Weights of a small contrastive image-text model.
Training: muon at rate 0.0039, 18300 steps, batches of 256.
Rows from block 9 of the image encoder of a small contrastive image-text model, named by matrix and row number. Rows with one number belong to one neuron. Each number is 128 + 24 x the weight over its row's rms, rounded and kept within 0 to 255. All counts start at 0. Numbers have three digits each.
After each neuron's rows are labels from the 100 images, of 14848, where the neuron reaches its highest value: "patch colour" is the nearest of a few named colours to the mean colour under the peak. Only what is clearly more common there than usual is listed. The data: rendered scenes of coloured solids on a plain floor. In brackets: how many of the 100.
# fc1: MLP up (encoder.blocks.9.mlp.fc1.weight, 1536x384), inputs 308-383
# fc2: MLP down (encoder.blocks.9.mlp.fc2.weight, 384x1536, transposed), outputs 308-383

fc1.556:150140131095141154150108139153107161066153129107170101112089127159140147162132125151150178168158131106171144106098105130126085109119140108112122188092143129095093156130104126149156081092147148130112147162118124113138142122123155
fc2.556:156153113108158193126158138155119125131131096119149116095113145155172158137106101137088129179116125169199151134156109120114129107149133116126110132144132133156113118112124140138173147121150137140122102115144077147119136123192116
patch colour: brown (37)

fc1.98:113137142132111139153150115124128136122162131146152092119118091120103117142154111126147131136163147134118118076133125118084109101126146151102170126147151157148103101135126142146163159146130112093116115165148122123174116087141128
fc2.98:161090124127091114133120108146133135114141131165165139134162136184119128101147150131126149140098159145166140144133152119136105085150146158120116148143129157087140133128129133093125120185110122090144125142159081118128141135157114
patch colour: brown (29)

fc1.79:136139143134129165115120098109132138126117134116153104104118082120155174108131148094153167121134131191096131113150125119121173147152169130104118120124130116131118127108145144123135135089117095103152123166115156118126117158121085
fc2.79:106122165136124109144139124133179151116081190116176128153100125114144149132129138117149133122103151114124161128123113123103188125127132071117117156137108100101139139110132130103153150111131121127181121156106189104184139114149149
patch colour: brown (25)

fc1.725:110133149103112123123177110140116166163142125098147106123113140147151145123105120146127092145120112127153135109117128148165089098139139141105161090143101111121129087116159106124165127119092119118164133176134162159134142086124158
fc2.725:085115148146172137150139134119110172165105099167153098142155120149134121120118135143116115099097115154137136117116137183135123126131145119087134133166114131124152115146112146095099155102130134089166113082106156091130161109154147
patch colour: brown (30)

fc1.414:123146132113077087130092117153145137135154119142132141128100093110125119115143140090122113146131104057091120120169161149119098123109139115121118163126174103120109116110131109092143098107092145118144096143149116076158139108151184
fc2.414:128129162140078092119104114146155100141135137132131103122113130144106149131109118090104094109151148137123113150090184155187173122129142115095132100088100103079073117105126128125200148120107130138116104121163104096148128128104160
patch colour: brown (41)

fc1.186:106129130097070125133073133142096161111126149120115125096154141117132124136133161151100123156131119141163105122138168142154080126108138109123110114142132159081159084112161122097134135143107111091121125208114109114096131144149140
fc2.186:116096148123129099127158139139162119119114149094078102117139155135166124122120125079119168169110162135142150165124189146121122130092146166149153134127116135154138169120143104128107126125150159119125122168175141142129120156154136
patch colour: brown (25)

fc1.475:113139133199115095111131173102103128150111138116114112102145155143143139133103125138130177104082138150167133126132112111129143128108142160131143072164126115094133122103135131137136120155173119125110124122080132134161133151123121
fc2.475:088112149212121138120138135160135142080106126117131108120127125115123134143155156089131161102121142123092201124138089110127146154113127128104151162107167131131113149078128158113112094143119126070116145092214136127110135137119136
patch colour: brown (32)

fc1.635:133160170118132182137115163126130117110112133115101126141139115134132155136128096159135125171115100093140106120129118093080145168136095151182122119131127139142146150112141109123109145153115143145114123092112113148137083103146174
fc2.635:126139179124140151127176140099128126146159114145121161114128126108104135091150145154082097187082131157146117123135138099136124143127118120100143140159106140126140179129130078166129133176105179164095152093070140147120099166098119
patch colour: brown (27)

fc1.277:133136102125129158082129110139148161184097143095109152141081112126134120145130136126095146176121150163144108120133191153127112120137159122145126108128155159105078133098085119171141129109123131111125111139118111070141145121135093
fc2.277:090120165127132122090118142124140100139147140124104143154134126147116119111110136147134147162112132140136109153137138152144145109088157146157123107092120144131095169115107088136093092111092137150107121123165087138109134111126107
patch colour: brown (26)

fc1.406:097071147125110176148152137145098139106111132128144127127171136131063097166110125110123185159166151097109123105149121156093119101084176162124154159116180106121164126141147150135101124132082143103129145137137117112134115165116171
fc2.406:140095100110138115107153112149153115165109117129133158136124119135094131121143128136108080153137130074128105102135150151133093118124122153130120130126136138143117139082172159145094088131107093177182113068167125137152143118135145
patch colour: brown (28)

fc1.525:154123158117132104152069123124157160126120136137142149163134150116173127105151119147144110113127109139111165137137160122136112163115142128143136092149152132077106094130145117113171151115135084122114104122147130114136130106101125
fc2.525:149127124128137116103114123148176097124139128132107086152183120159118117204101134120120133132105114105134151121097117110130112148117094135149127119101150118112112121154164104128147138126122085161118167138153130125121101120098144
patch colour: brown (30)

fc1.70:149125126125131120128170158105126131090091102130160114139129156145121130141138121114155140144115101171129098146106122130135114164125103172130133118174121145146153123123087139167139106109142152131151134217110125066099094156142155
fc2.70:125147132148144143124161141135136129121094143129146145151145140106113158102135110120135158105144132108097124116095161136118148126150159091141098166161146161114121138120115126118105101148097110130155130139104189137126082099089151
patch colour: brown (25)

fc1.248:124098168129130139163114122106115079129133150126141142167120098141124093124090166136125112130115132120099165140148159118160099125107126138117132114138111146104119131096119101087167096130131113094141092167126125173134128155100125
fc2.248:110120127103125100107126138119096141128173157153121151192107160112113074087121091182145135111161136144059124115087149150149107126152131116132138130183068130115114135109143110094135141137122137106121133124112130096151169161109139
patch colour: brown (25)

fc1.149:148125147143104120127093090092097116117083113121121101172078121171137121112065129122124117121134126146131136124177114140147134131140109145150142036143118149165148132106133135119166115113152117104137135160162145123125108164091152
fc2.149:118135123104118114108133091154121091096126155133121158101095120155126084121100131127160093075146128175087088113130144131158149143113174135117153081139101120138138118129112121147130102112119090121129120121124169131135145119091143
patch colour: brown (43)

fc1.636:104154126156154096133078193125145109120133134167148084112154126117120156155141140100158132162076135132094158164147163091158110111155140111146116139143132158122103122081115125109105148169117139121145099185147148155138125123092129
fc2.636:120123120104153133132181139158144178158148082103159123156123135144149133108103109127084121106151164116142129122132116155126080132124132132088092120098116133146110098171124216113103113121155113142146130129151138098140170107188132
patch colour: brown (26)

fc1.672:119162162127106140148127116119154130127134132131158115112129131115134119134153113117156145122144122112069103112102147161144137126150165126148138131116135144114112193124153117109150114132145141149149143161110105177133138131146123
fc2.672:107149125129126123143155148170092173139134177116127130095137132165133122131123115151135169168136151109143151119117128119124095118103105124086109126110108082150109131121103123101119133151146117193179137115102140163114106109131149
patch colour: brown (35)

fc1.403:120128124127100120117253122158131128129145112149136144109100092129158130125142107115146142134162150105124125139127116107126165110116114104134126144150113148163119114151083145136142138113122100133147121081112131172119141135139103
fc2.403:170124117135104097125219143160131128136137124122140132071116111110197123127138099115152121108152124104119093123121099146136155119154094118112116175158104144137166187111092140142145133132144117172096087062063085141106125100116125
patch colour: pink (33)

fc1.170:154103086120138141148133118144130141150139127124138114156105119111073149115159124156131122134145127134127109139144146144084197145139151148149136122136091137161152124156114141134159130081136095109115113105113114136118133139136087
fc2.170:131136110138141130123174121128129093097101120117124078088132154153113113151135142117149119132129094096155126074109114156117119167170128147099111135101126127109141160124203178124145150123147100073109078073133158116133123129109131
patch colour: pink (33)